{
  "encoder_arch": "convnext",
  "model": "contrastive image-text model",
  "image_size": 64,
  "crop_scale_min": 1,
  "loss": "softmax",
  "encoder_norm": "layernorm_no_bias",
  "encoder_mlp_ratio": 3,
  "encoder_conv_stem": false,
  "encoder_depths": [4, 4, 4],
  "encoder_kernel_size": 5,
  "text_encoder_width": 128,
  "text_encoder_norm_position": "sandwich",
  "text_encoder_activation": "relu",
  "init": "kaiming_normal",
  "lr_schedule": "wsd"
}
Rows from block 4 of the image encoder, named by matrix and row number. Rows with one number belong to one neuron. Each number is 128 + 24 x the weight over its row's rms, rounded and kept within 0 to 255. All counts start at 0. Numbers have three digits each. After the name is the row's rms in percent of the matrix's.
# fc1: MLP up (encoder.blocks.4.mlp.fc1.weight, 480x160), inputs 108-159
# fc2: MLP down (encoder.blocks.4.mlp.fc2.weight, 160x480, transposed), outputs 108-159
fc1.242 104:138106153131115122160093157132127127149130141161143120138154097127147084151171145153103117129174125127083140136150140136134127099133133119109179117121166129
fc2.242 085:140150149123091127115130125159135119112141111089123118130160164142131104166160148145124128139167098107140124173155136115097116125112131110110112113129123115
fc1.243 104:148150107168114132137131084163134113123135131116120135157176123117127123099129162126175127172094146090171137172116168134140137072136140187123135125099139113
fc2.243 125:148151095135156115086081144157133087083110145127154169186134178134081140150123097106099080120125107116138160155135118161142158107145144143126144139111109115
fc1.244 096:156146155144140128096175121116125113138120126145129097125101152100176123153156118133119148162110127105138152093164102140121141150140136135124122152154119137
fc2.244 097:114135111136110122079150121123105082110121120139106177105185134140129081137151117146111116163164118169137126152193133113164114122132176126123114119126101108
fc1.245 093:163117099133097121139105170109153153125135118116144114131161154162104110144136163077165150106167105083144154171123136160088120156132162124129128107113167137
fc2.245 098:129120139122132122110118130129102122104162107113093147139155142173141115136102090146106102082135115138137101150149125101102089155155155103151086114186117148
fc1.246 096:141131121156093131132163145127145124161111126110111126136125159106173157142156141135108136171130139112134139164116130137149076150125154152115175118127096133
fc2.246 099:125163109076126107134115130131168155099141080125116144107159141108129145091142115116090174151129124084148113158171115154165064148128190148126151148147113159
fc1.247 096:088113151179122154142115086160139111122106119182113078150134135143106158151097133101122126151145138133134124117118118111093105126112183089149136119150092118
fc2.247 091:152096147154085160107162061125118122140142122151106141100132140140115122151157132131130163143138166119100083147107137099136133108086154131141150122115116137
fc1.248 099:087135141121112140129100130169150145126140158156151111106081146149100083123150149107077088146124123125156098138139170159127137093085120124135080097138138115
fc2.248 107:160111148119135142154097079148138132099149166117092111111121133132111100108146121100160133133122117156126140139120113099078097131085130161110160160111117151
fc1.249 099:104132128149149156096147115134112083120133147149139132146135138139154146132164157154115129159097102088095132137120134151139109093089130140108147125128114128
fc2.249 090:137147165104109103121115150087176144116157074149134097149143132156147133136115141102117133162101110134120112121188113171113100105121170145153134117111128140
fc1.250 093:133137113138072147136139100138121105099137087123105111133124102117105124167137127135107113146164137082126123117101114154117086121151153094126106105093146107
fc2.250 086:111110143132121119111127091147119150195130103098158102142111120172135133111084128150082129102108134133143104137124146139135102121137092135155130123162131150
fc1.251 098:137095138126145163114138129161126103110145089128098128154119107169123103167118146150144168139136156098155145118157141116076081047142134101099112097156156127
fc2.251 102:142149106146103150125080119156128092125149103132149140107154117110096128153123143121129179133137123184106105151130104130113153115139141145145103111144071157
fc1.252 104:062096181124126124114129132125121100118155128157136090127169137104087125140122152122088118151163126089133119077167165175110114110110118125130150124135118120
fc2.252 104:123159148102141155112115150112099122139178143119134139113101105138126146135134150129107115101117147122105045153176112121105113117144145107172110105182083135
fc1.253 102:094135139106102159118154138154119137145130171148067096154109090151151140153107133129134067115150179116141134091109125139126157129139104144102132119150094109
fc2.253 098:157087120124174124121169114143126129114106135134132147135116143153115078138164133152091129132129138119122097104138116136121144156127148164104137078106143152
fc1.254 100:123137113179120130150114144170129105127167132138130109160086154132180151117157155133118084123098098115115134107091102163156117127117108162157170128119103109
fc2.254 094:115107121144139136183145120139089132175164115108137092135073122165122146078106115150104149142118136121085177146118125096140127123069135105144132105150155111
fc1.255 099:098089139151135142166124092135095140138091120105109105151143139124120121126151145143138132130143166146135109139149161124120142082138118141142113063104113103
fc2.255 083:200132094116126163157155092144092120121176173134087112173109151150115114107147091077109132144100115139150105146137133132123136137136145120109135113149113118
fc1.256 098:115149129144086072101174109161197113132134097110116107153162146116101152102095123179109139190115118123140137131158121147128119153124158103121098100124105149
fc2.256 094:142159106091115150115109172147187132126161133146104141144136145110123146113113131082152133138116094164122134143151113141101127093156149154108128131116131162
fc1.257 101:141126173144082111154127142116118151095121148136164107107110124108126138192187140107131114158117098148147137135114168117119130118145123119176146122099112137
fc2.257 098:180114131218157113133130108128145124095125156125138116140103092060113157157119084100167123129135099138154144092128066126091166123102121139103104136149114165
fc1.258 100:113159120123082093137138091177106121131112096162162146139121183110088073157123112118121140145105107151143117109142112168110128136147138143154140148104103143
fc2.258 106:146109121126110109150153138166172147121139142099133109119108125135166081121124142111160152175091182129142124151195126124077119134090108153150116099144159119
fc1.259 099:120096136117140099141119121122093100132096113142118098114124165123112093185164153130154171146147121115121097102165171142181146091172108090138074100098146142
fc2.259 107:127157131120119147091120122084130114109119145123158163133118108160110078162116093109114108109192091127105147113105109108141128113119121135131111118133106113
fc1.260 100:120114099158135142109145120157087156132153104143106169144121171127150143135157167153150086182144168134072168136134128139119128083134125107172108171137098135
fc2.260 097:120120140131133165125135134132114129167116107149116105136129098133134159161125119115067143110120124153128102131130113122155163139155148148110135128143115129
fc1.261 086:133127180097086127137125166144108076114139156118124114185106124118123093144151143143140157097084111152147122150101108132102116129156104105116159149127120126
fc2.261 082:120110115144128127119158127168146147094151125129081160087134122121133085147147154150151124119085128158132155123123129181097144121162158097114094122168095097
fc1.262 093:120127141148072147099149119134109139115128158116128096105082139097123113141119123106113094147096130151155066105130101161121172100161122118086139120154128130
fc2.262 099:086086105142147116132176130107119131108143136081124158153102099125120098127097099155126115162125125120114132085114072160169145091120122144099159150079158119
fc1.263 103:087097160163151102120131119118122114101168141157139110159091135138122105197131143169123089135106143118084148122117114117138145106133088107126144146122148137
fc2.263 094:115153140078149139124126109107105163127136090139092121102072142152145120135131128093090094086103126166142113171130116098154103107126145150113103118104127139
fc1.264 095:135116131151143130118085110145121174132146088157131106126124142119182057149081106118159143090138143097111167142108115148127135131165122136129165123110082108
fc2.264 090:094105162128155143164155115130132160118130107131110118091138136116151133146112137145108123104175109118151058139160150100102138163152149113184150121108122126
fc1.265 093:134147099150147162124140094120114128136191121137138112115127152122116136170093198115096100137142158180119161135134110117145142121147139121125102126068101129
fc2.265 090:123127129112089132119103114162080149130115124115098098146143157114122113103139113126124119085162113145150117115136095114128121141128066103077100145133152153
fc1.266 094:104155164121077135122125155159118070090175153095112117150151093137153147145100122112155111139181136134080142136119105121173145121112134145148175091090120141
fc2.266 092:109149100134113117169165217114141109148199103059122160155127131093113150111105163129116150142164157106103149120136123178125159130133130163128142108137144109
fc1.267 102:143168141166109142161133140182160087168162152151106115096137099166109115142156142126103172122140133131169150156147147146100156073124128117146164161090117112
fc2.267 100:136135103158146131148115137128099145157198158087142084094129114115134091149104168135147147071105129107074122114130120137101106167175140123150098090140068127
fc1.268 101:103124129154133141143128114099123093154142159098149129146121163123152132101127129144160139174167133150113140136153181127122107167098125139125138124121107115
fc2.268 111:146116097166144100138136088093097134132149126109096132136098121155107149144120090132083116098135130167091097157105118123134108107129156121094143135126088104
fc1.269 100:122160155154132093098133120100124171105167101108111137108128128136116107140123157121111108085175117140137125152147173128069148150092151176152097101118104133
fc2.269 103:151142150132152131151141128130116104113091130091159130159156134118111140134125096147177108134089124112100122113102111116127165137098177151104114188133148140
fc1.270 097:118157157139143114134092107131145150088131131140126129155103154117120088176159173139142147121075156172111151166128089101132107142083120172119110110105158125
fc2.270 100:118134147160091111157106090176128135113114127135122102113178144082129108085125132153157150083103119122160106116150129133121141105150106116170126147162135139
fc1.271 103:122101147111106092092121145143140126128103122154123125135087151105158117129156118134139095061117107131135100107184126148149120153132131122149160139163115067
fc2.271 106:147146113103150140103111118124125114088134117163126158162134144160100134096123152119123131144092132177103164109141147141135174110134177116109160153118151103
fc1.272 099:127090163111153104100117160128128139179109134144123118092110163110152100141166136134112094116147093114122079154104138144143115106129143118135108103135116166
fc2.272 094:103166145086147152128133144076127139154155165094114114113111149158124145126149123099084126086107141104132174128126124132159083106139149112110150137113124086
fc1.273 100:068124145085124129118130120066101112120097127163100113100095150134142097139147181143131085088133144100113106144159132132129167102120118108161117121117099140
fc2.273 099:172129089102143128151119142119129101111119110117133187138179142155138120121143117119102083120161097161106104117136127121126092113101126158125077111149134130
fc1.274 094:099129126145118137093133109123082100117129145083104117116148171116096150162123160143152122170139135124161128113137133167096107104163149079102096129099109133
fc2.274 093:148108086139158136115101132072170137135129128139124105097101141130156152096145125114108141105067141166152130147131100099120132125091177120123125147104126134
fc1.275 089:120127093168081152140092138124116106115137148163103117152113104122172117098158119154096111157146142106073120119132110158143124026140142119164121127124131106
fc2.275 086:107112115156104161102112164134131143147123086140175113105146167153134106075149147139181139118131128153128132122140158132114166127108132115150120118150132109
fc1.276 093:121093148142093181130096181130118098156113115100142098136121127110123158180134155157196134113114162135151129112135121096107112136123168132128110113168128119
fc2.276 093:125101066168113141137136111140102130143163125169175118112161158106135071110123151180113177125118134180095129122108122131117138129141103137161099080139130133
fc1.277 092:142100166149080129135125133138141148158146132102141086172157171186131099133112148110087138169097119124102092113098140135151123138140087133115155107113112143
fc2.277 090:122078120137135164157136178088155114147107149115122149146089105110092107112165108118121131125133114123108150077123132096126144093122124070115146114140168093
fc1.278 094:131152161158086127144151153140078154126112126116108100120116158143109124147099139106142146121168167117090109156134176148200092136126141116147117094139153129
fc2.278 090:123118080144107122132112208081144136160129125097150156135088086131114152118137146155145135137159134171130131088138116168107139136139132120127104163092142129
fc1.279 105:093120092119136121112140189131120132137150166107088137158113163106146118145145152126157114131116141144111127089122165095121171132102102118153100087074132102
fc2.279 105:080142147101131136112093072089137136095154143160114156168151116160125163087130104155132170183111124105112114173121124128145125100113134131171126161137094130
fc1.280 097:147137153132112106150094128125075134128149116190101131134125150123137128116145156124153094174139137147141096132070102098121136106146101108161134100098128143
fc2.280 091:129131079169143140151122152127125142167123124144127116116130133161109133131113115139125129099136153128072116117080122135098157104118123118137149134109113130
fc1.281 096:180123100130123144119105128107078132120119128134135099112156128152141120132111133147138118101140074073111147146125104134123093151135114121123133120128153147
fc2.281 109:111129173136148151102123081102145105137116097131096118127086159139082106156128104142104101078163109142150109149120125115133151128172164144100166092119101149
fc1.282 101:115118144141127149110157124135135140147113177149157137083114157147159110157132150100142123115132109137140132080120082151112143153148151118109141124135120129
fc2.282 099:144134123153169151124107140120122096149139149128132113075147159096098093119160118145097119125136091135102133127126129189174145095168125098106126063136112129
fc1.283 102:114140138103100179095161163129113137174114155159105144136117112118131124133097167095086113195132122123119125170144123137150122121173136131149113092064112146
fc2.283 120:146155086125143105139117159120178102093170114116112146138109119137104118090094076136182103157134126160089122127095099145149108098132125099133127165153086153
fc1.284 101:115109128174131119119129136171125127125128124100142125145137135121103098129135157160119131162129114143120123124137136091103124082160131095098121120093105132
fc2.284 101:101155150106136133132111148103151120098154105136140117142129117158102136110151099103117148078135095108111110125134141108093132140125127135151121153075126155
fc1.285 105:139100158134123124140166117093081115105113140155122115129115151080098116127116132156126103112130138108084136158143102142133152145106129116167148112132108129
fc2.285 106:146121112148176097132113148107121077142136105130109156103137188103129169115134106134139130130130072153093117135116135111154082131126151094133058143136148112
fc1.286 098:087168130122120126085137154119115142122164141126119134119180132139155109125155142111114116108141121141085155129115181177114114103128093166135141163121153133
fc2.286 099:098138121132148130083125136128125109116190129104149112134159126088143117174160170114127106099147130078129125133144163176096118169150130124170105124136092112
fc1.287 106:135122081148128156134132162097104156099136143150138062102159137080118150165115176104129111099131077110115115113107136119107129145156122131139174106090161121
fc2.287 092:105173112116134131083109092106113120156101084132094172135123176153138138131146119114098119102106071117151117189097115126150137097161197151090127135130128136
fc1.288 107:103128148110121116154117110134124159183145131156104116150112117106138140147163128133111090133114124131096130102149118135129147121139119130095169104137112179
fc2.288 107:170110146125146164089126130145136088106071133111165126132157142121102072116170124101111131122130110154169127116157144107123105159162160150116110164126167113
fc1.289 104:136129150132090086099113117144147117145160118131129124133138159128140133128153146077148150128153124128157152125203146142126154100155109136156151107142088130
fc2.289 109:117092099140154152120101095140123124119133154159124134123119145099139095114113118105135138094094173150157178127103091116135116135169125136131158160108130161
fc1.290 103:127146116135085144111129147157135110148178098110166120140131127139132165178137115137145132163103141107129133141165163087129118107117186136098153109074146139
fc2.290 101:145106072174145129094112118105156084118133120105107176155153181158118152113147118093124087150113121118107155123137124145123110137132156127113159164088148079
fc1.291 099:136147084152137104153153089162108141101107129141202091124135123133110128132133156122152111114169094106104091162141147152168162124156121133175119121147102074
fc2.291 100:138130075128123160120098112146157144143118146172154104140125100135108106091163142076117122108106135151102159088144106198146145163167107131134126094104079136
fc1.292 103:159122134151104155156124125143049077096159159105119116111131101118140110137152159100162131135129117113136162146104139108116149084094118121123097096101147151
fc2.292 109:124121137140155085117081136116169133078163161155137150121137130105115143121087125129102119107112105092120128113118099118153142088144123161116102160116120088
fc1.293 093:138144126105120146117137133136094152124132131083182078115132103074115084159142150151089115106172129135131143122129144157124083154119118108121129112128107139
fc2.293 080:099164151137158130101152086127101108139117105126139162128156145120107173143143122147096095138123067115118143139112120170136136123158144147107142109140065137
fc1.294 096:119179161170168123094072175130144157148152177107139118134092189114108142134129149151135131117093087125097130151120161152143171088117107096130139089113120138
fc2.294 089:173117083105134126142076108142098127121162160114135132140158107115142102108103120085143084130160134180127172096143091145116090118085107122130142195131107088
fc1.295 095:102119142107114123105164107097137126167146131161104111145150138144126166134089115111128184125125151121107175116144138117095107134096165141127101107126140093
fc2.295 095:078144090119108139153118183125124172131162124075142139085092127117137111128080168164135160149148183148124093130132126108117076134123115112139094140170147122
fc1.296 103:148115156124107143107110138115099097143118117113103151157146121057178159136140145182117104153130145155149182105154116097133136079133106126159129176138144135
fc2.296 106:099118100096142112082072169126144104078116112130149143167117119147090127105168113096144108124116104169136162096152114121140124109148182121114125135126095144
fc1.297 098:165093114103129138102110086139096155142132142125122119148174119109161119098173143175147139150127109112104128104160129124126148043102091174105095117113134137
fc2.297 096:069162084093141141149146133070158116167109146106150163121116104116131140146128138115144140122106146132109125132133164162112141123161130135182138095128132094
fc1.298 099:100179152149057098133125143116116136119157160152135114129128122148163118138116117141130151166086138096121080126137107155144149081141147113159087129129136125
fc2.298 100:157130110153118183157119134150093108145184128117131139118100109146118113109109138087145140103146145148108183143103113136094139123158112110106158113131156099
fc1.299 111:118104130144107145137092094129086101124142144160138142098189142152146126141129129151155151099146157126148115178141096082088144066145138104148128145115116100
fc2.299 116:108100092168097148135118130157111143173117124133168120119139147127092073111155134121145141109115130140172159087125101131147151107200084155093137075103126091
fc1.300 103:136140083103153117097156095113137113127162146122111113130086142127137148162124129120134111150123167149082142101124100122135111117134110195117125105130139151
fc2.300 113:096147093074098134121145097117131137179130126135132115103140140150134134083130172094161134161143171156142143144198193147136109102148112099140131111171126075
fc1.301 102:102122127172105126129107068113089124107164164118132106169151126121134100130126130146118141124105093093147115134072110132118166139088131115161152132085090112
fc2.301 093:103148136095173182125115095167140112139123125147081187121104116192122113124173145119153145157157141100106112145160160131122144075163165118158086170126106099
fc1.302 109:115158181123117140147100165109144137160144137078137125136121108093154089146146139139130134107164143105097132140100136135107161135125071126144162107182111148
fc2.302 117:099116109135107144128150156092068116113117158064097099147103130127141092121138113121110117132114153105093117134128135115189140155161144119138127141130129109
fc1.303 096:109126098118123129112148144133115081126120106113116100100148160167134110124140156129114088136112143108149139144133121131089128106108145128139127155137135136
fc2.303 099:119124070139164139120092106136116125113161113176143111180173144110131131096128105114141143126093104182133160117102104123125112101131115139153110101117146154
fc1.304 097:077104091145106153111135128109144088157135126107105138133137136137116161137113124121096145122115153118145110157136111138120128099138127150155120089152074166
fc2.304 104:121086146151139089143158128121154124105143122122112118121110128092145092169113113156127156134132134138097075121095128103086143137109130120142069075139128176
fc1.305 098:105130120130125129145130167101158136136106100211122152141142112129140107130140126158149108109126132133141123077140142129098143127125125138141143119157134084
fc2.305 091:142127124151095088146144110116134105100120129064107181108165125107167140121098119157122128134166119109084129123133165114120117100116130113141123150142130129
fc1.306 097:104135120106125080126152150126152093164117097112091133138130110139184136150143143129113099124093141120123123150162124128129144132122162162146139162110139168
fc2.306 087:130129124120077128152117098178088130132144129100116107105155107088132120144131136168132144123122167143126125111153119162151130124154128113121130120136132120
fc1.307 099:077113146153132111142126101149085131139125090104125105147166097135124128118123116129127120154161141144110189137154174157126124127122099108146148122116141087
fc2.307 100:135142044126151155110129124163134136110153123120136145134112156135086132113154141144150154145116122173126111174159158144100124106154138130103141162137094124
fc1.308 107:116159110149151148134155104136106149109168142125151121094176168119114093112137146128110120139132098126154169126066137122101149129168099117115136157129138176
fc2.308 112:117113164148133133137144115141137121141115150121109102097079131125145131192109076167130127085175117072163107136132104119115134153140126148114130104130136142
fc1.309 091:098132096197126092117167137099114120116128116144151132131146126087116110106145171132147120127137132123106100135103134124138104124108106183145139111135177119
fc2.309 088:166163098120155168126115102112109074126128143152112157160114158147098129092152132146117120106117112161141137167144140138132114142132131109099107094156101085
fc1.310 099:109111128162103152072120137088122123150154116109128133179113145101101132147111153140114069103085160156114138112125126131106160123140099159135116119142125114
fc2.310 096:123108099200154165147192133166111084115139140120118092110115122103079062107158131123147158119154130154148116118151140122108117138138126159128121107162174127
fc1.311 099:134135109161148163146124160119107151153094135107126146133171102149109171156157134159208079138144152123157082124127168103112118093151110127123125111172135117
fc2.311 109:088137120147174153150149119079118142114087135096146144095113170096118074168116112140100166084140138155118113147108129132113117132147105129130098095148095144
fc1.312 100:117107130119130178111146112172138089116110124107091152161143161112117134130132122135106131108137138167159144120129107156125161122143093150155138136137094111
fc2.312 092:121101081111136153134142069158134104110110112152150112145134136127131065139116132158119153148109105140148126075108126168085158168162115146117150107136158142
fc1.313 099:120138142175142124155168132130084103136159161121170103130110134114123114114122167091125116133133143150120121134106122151110173116115141104145120132092127143
fc2.313 100:135119132104107105159133147110123125102125106100109123143115129127147141158091148127177084154151114097136135084145094111144101127086131117136131125142148141
fc1.314 093:095119151133135154158138151164140125180121121146076124117140097119142117125129143118126134149146144115073102129119132113093130133199178131165158090150114079
fc2.314 093:109086159131149093181144111122143153132132093123082088130112128150159138136103120127156125155137115153142099114111100147109095126144131090128134141130171144
fc1.315 106:121134111133140109108158132120128145129176122114134123125135104140110091158152166138108135094088120105100127123197118069110110114167108149081135136128120130
fc2.315 106:129134130129156115159158117084120091134126135075109150136138116093141114143148154130105137154134184108132123135143149176145116120170152110089127135126159092
fc1.316 100:136140150137097138092143118146119123128098105134110122155166120122147094139140137149126125200135150100128159096125147165117129163133154143173115077136150106
fc2.316 101:120149073136099129112115160124140154153133132107155111072150097139129140080164135124116099163058146165087180146121128153135115149135163106163174139117152140
fc1.317 109:103110098135127147143138108119103145152123124140131119137148141145121161124156132155114093143117143133120116138097127156135093077126182131144149121148114159
fc2.317 106:125154136127129087144131155143122138087150113118108175139142116112127114100145146085149125118147114128161133098134137103104117163104209136136094140107172112
fc1.318 100:155108086118129103128129109177161125100126129112139111125158211077166126137156173161087128143095130144129132149132148147132100095116101148124139123131144124
fc2.318 092:076118138139100133116118130107164152155138076158133107104168156171145132119154148140152166115102124120106119137155139136152101205125140160138120147113120121
fc1.319 093:134118206122120118142117146176108109149104093085155147142163108113152136130132180115094137122152108126126134147104138148088118135128158100158137122166158134
fc2.319 082:073153146094144153137112116137137141108127113131093170145091150151134123111136133091127126134108089152115157134163160103166150170118159146098125132155106138
fc1.320 102:089149115091135133103135094156097131140124113092107082150144121139177109082143131108136172105115125154148157110124156105100124116172126109147180122095124156
fc2.320 102:068089156166128109140157108105153195107157159118114124109104112146122161125144112143109164092125171154122116149148108158110157084164113140143161162133091119
fc1.321 099:110138132152135147101122163170127132118104089150130138164120133132102128181136144142105122121157142121141141137128134100132101106150146140159125071106140105
fc2.321 096:120122144149108143138129080140127142138141095167171121127174110100123127138148119127124126130081131127146106115120148152122148102158162156107124142128106119
fc1.322 094:135126144162128134131131116094147134127185165198112102131054123110146145122126144150105151172119125140103129111149108156116125088151132123121145127150125125
fc2.322 093:138132142149107164116121121148097128167089133141110119107183129168140148133168128099156106155152140153140150114174126170140161121134132074174063133155120117
fc1.323 099:114177162119177120145117100130132123123146117182116120136104148131123068139150099145140160125117176100105131119111082141114120126141136170165162142102141140
fc2.323 095:146149159130114119160143093126078147111150084103072152097139141104160135110061141128094128109164152129150120145137122117100096077105202131148148100153100143
fc1.324 100:130122127182136132145148167131111118152106141136136126123164150126149109134137133132139092159148108118131146127154127099078115134108133104089154134123107137
fc2.324 093:123188104151133118119131161178091107132120116127173128099174142111115138111109117120129134126098112157131142116124112133160145106141143135131107092152125106
fc1.325 099:153104108148157177131096115134102141173128152134116136140141161080128136132150136147135106146122123137087137125168145151119136121092139160142112105156103116
fc2.325 082:104138102108110130137138131127142150138168094108156128108104131099098136173129151139164142124130161136105146131124097159136115120108107086144121134144147163
fc1.326 093:103158082130116119139145144163113119129148117156104097132164156120143141135165127149137109120165137148133102114143120154167105125088106120127145122102127119
fc2.326 091:150150148090130129113086125164145124154100109158118127102163162150172112152158160120137135161133109141168123168131167125130105120063142139146116132120122132
fc1.327 094:092103095118110146120126099097105164155099069116121071156135141153099152142121132104145131131148122108147113134145154175122139107159164167117126132148162162
fc2.327 096:134081120095153132091187118141126136131159151155110093108155117125148157141166120151113140127126123105171078163161135094130139177099141138114123146114172092
fc1.328 105:125156146101082125098166169118123097107181138090105122135100105084172113134149125113167127159142159175115138123166143120152134114162102148103154127134124147
fc2.328 098:109107141128121144128156180115130146156130128101164121132161082120129126125127156144168113128117177109104113100150126191151156123171082138168154119087153132
fc1.329 090:101108113147168109168113133116090142133130127150112103135123182096121135103144145157155088118116146150088090152168117134124093148127124100135138102111124182
fc2.329 092:134150115098139126093135095153140106112144196117071150112121129115124123125118117071110132108090091135129117122124142088142125132128183099110128121100111138
fc1.330 091:107126088190063070132124153144180124124114119135123101101173155167138127114142136095124108134112120165171132133112137151139151115095106161122144122106104125
fc2.330 085:081104164136111079157123089137146116122151128081108140090086122086091133174107112143147125101082143105107108106133137109123121143112097111130100147139120132
fc1.331 106:135088168124135104095150139153198137117160111148124103131147097134138124157104146162116121132110139128146094101157134135083111115155141100135120115152103112
fc2.331 117:091170157116130140115124128138080132108163117149113114136124126104134136162126149095131151108155100121125123156116125097100137123115157164149048107128131176
fc1.332 110:125099138146138089171169101149136105103162121125138112159178143135145095131130142192109114171137146108115136095133098152135135148172135115145128121167105142
fc2.332 107:102191115150091108112110173093127113092138140123124173127129125130155135122099136131145131133133113159114113171144114075092119098080165106150085110159099142
fc1.333 101:120158163130133098142117136116121123115130135137194127097137127134153109118086121149062119185154164097160129104149162140105129131139179171137163120158146145
fc2.333 102:139126111157163146092123181122107150106154099133160112164129126161126120108094131109150138140056096162103160138110101118135134139098154115109129141138157124
fc1.334 094:113166159149150124159142116136104166121149088149126124119141136115134114160120122136116110110044139131145157161121137125112110122172060106149140130146113132
fc2.334 089:129097159141118116167157098096113148161150125150133100127120109105119102116103133108120131111138119140112124106117125121124159177114137105128171112072172122
fc1.335 100:110128133117088147137131112148080138119166141112139132147117107127158090151105122144134125171127089105115115168116138121099168159078115127090153117132121131
fc2.335 109:079147124132101163131154116087132118133135126134146169101114089152114142102141143110128132167099160097111093159141145122165155093115146122145114149108145090
fc1.336 104:119170121144130129144113106112113134126127135155075138146131183096141117102155124117129120117101110167146110159128139144134164135150110209125107112134109103
fc2.336 108:167135182118105150130165096166091158134128093133145117128156081158143122110152118099142129100094135160137127117111115126138116150145151141117134137158117088
fc1.337 099:092147093182109125152138103160097114105183115139124115107161151132136140122158155113153126122132123116121085131156154130115092130114106116146149105105136128
fc2.337 086:125125138154140125119156137121118125114120121136131161128111103151089120129063129105084109119151135143093132135111094148136130120124133142136120164141112117
fc1.338 108:127123084134108139145129133163107187154111154115121124114156119169117157107173154114141092102136159157115122116131146125143177122109168160096142085142127108
fc2.338 114:099106178142092095177142126097131172130135105148129095109122092104117167151124140138132164115120130110129100129126121123126087136137095139151096142165134139
fc1.339 101:135114125105114109138111147115114158139168093126123103118143102178129099114157116093132149109125060149177165157146130105092092131133141129124133113127121115
fc2.339 091:153101110146135147137122086151107120137161160094153127070181089103137107129135105125116168079141144123129125104126153125131102142167097100169127140159116123
fc1.340 096:106123133136126139114120150184085125134104135129132090140111160114110124188120132147130157129142140155126153074174132103142137132127095156142162109103104154
fc2.340 086:203135088124138171101150084109136120103106142129088146115142114103121113085127096132110136082115102174130127140118138135122126163121161170130131140144117100
fc1.341 101:125145090138097156141137098140104143104163121130136123099147124157080092142145139141100131125114116121122082113132128178127132137152135145099139111151163120
fc2.341 097:091144145136123138129156136115128136136140125120139095158128143125152099138072149129074130133136133082155107085138070152117065180137100098130130142166130155
fc1.342 106:143142150109138131144124147148138103133143117094146123152107139130112110162167148126123150066118154095126103106133197118122119092122128105128058098126120132
fc2.342 101:133133133115158067169113116128120124145163126076137134121091129102084133135124117104151098135111141162103147134146131175104130117115111092151088167124117146
fc1.343 099:072144156145141103118146106087152101055112143149166104085149151144095132149109130176151077134156154133135116124143154117170126115137130138145103130152112130
fc2.343 106:160185069122159138145109100115125124107115141159136144142113141139154125131063145132139140114102088166112126160100112087099148114089150111122086090143114159
fc1.344 100:088130083127125145139145092118115091153158168066127133172092178080153186126116119162162135123137113168135140121131143158127110121128157110157107146154111178
fc2.344 094:167085091153156133125090102112167119132139109127115144129136128138135144168113084134107113111138121182112130114094160131093125135135132173093100090140099115
fc1.345 103:141080129159148155098159144153151090177145099073158104151158152140101143134141138145114069116181112110162104091150156170147109140132134142120081112120123141
fc2.345 101:092156143085115154105125131107096139165160140163144125112100122168132153149145147100089131108127123105122094142128139120140113106107140100141124125168109125
fc1.346 097:098127101143140136142113109125089115133138117106127134153124138083118145158154125144123130130133137112150191056101157127120070063108104172132133141157120119
fc2.346 091:150151106114101095111129114108144104135166119089165162117129143101080138153105156130133156125109136139097129155156111214083119127134140092130151125139122130
fc1.347 100:132092123142165136123128130136108078133117114120144101139109146091122150128121149091189153115107071123128126117127178138128096103179113137093105094104123109
fc2.347 099:157096112098154148111133095090142122110157149104114162140080141145148119172127098119082132075087122128127127123105103114147115107098151101142130144128101150
fc1.348 088:152128119154121118131113146148154135158150104104132138133127123114109116129186115139116096137151127073149126096124135167098098125113129111155102121168126107
fc2.348 082:139193106104099130115134167127081164144152099121141103097119127116127158146137124140184143190121147129070158124131120092151140117110161123120137132099119115
fc1.349 104:107155131122147121151119106186126081133105075106131095124123146129179184142152135161176121173137116126118126118134172151169109125127121088118122120167108167
fc2.349 099:091152081127118119142148137139157175127150103139131110048130104115151132088122158131143155152102132166152120118164143118164129167135140118149136125135101108
fc1.350 099:108156073149086099139161168148116109078142178091120111155112122132153077146160113121135105187108163134154129138121131113118104126142085139092104124105106178
fc2.350 104:107180093135136126143130124110102108148125111120132149130108142144116146139103121133105129165137145101103095166118124146157114093147147093169140108126128095
fc1.351 104:153120089112136139124070091110148111097134134085146145109132132134118092125151147133112155109089106126130134182151099119139101098143195155126133119124171095
fc2.351 103:121112153159104167130123141142087147189160096145154099113157104138141103093129129151163138073107153143135147109136158133132144123135109094110128137159125122
fc1.352 104:138132120138124121119127064161124106096121139169127105128143123136158155179165152150138130177108122142082109149095107110121146088134090130119112101137123089
fc2.352 099:095156118116117181164148200100110154168166119152113098148114094117125157089128141115174143128134151087113177113124128119096136083086095153130126117117135099
fc1.353 094:118113116147128138113121089080136115068116123152111110116124129117147096112159167120103094095116106135125153158154157117143153138145122142123087142142139108
fc2.353 095:143156144116123133145100098138097123112093118099148111122126112161100137112121123136102077124127124098158112111165154109142101124124187140122137174132076096
fc1.354 106:099121087157136100134143143125128099127098126151103124144177143196166150123125131164110124106155152112141122143113103123139111107120076101139185101138082125
fc2.354 115:131175109096099158130126108091151166139135119117166148112144120138115141128130165142094198145126117139145142173158149161141151102142130129171135102159089108
fc1.355 108:073071080148128085079154163169102087147095159119103138120099131136131117129151159159128120179151109108085122089145141107093129108133128123112111123109118108
fc2.355 119:115162157119176095120142137085157147125162082136099093131135117118122138147114167127123125119123158138107090166141125128077108125108132139151102146122113153
fc1.356 099:126145123119112114083088144176122143128077134126153118170115109133143174139137147115110090152129128098144109126119187170121155115138144143110145109100144122
fc2.356 096:103132119144188109124112141106148098119112116112120167142092132139124147120132123073120131130108103132111165129151129166137125139119147137152154181074123122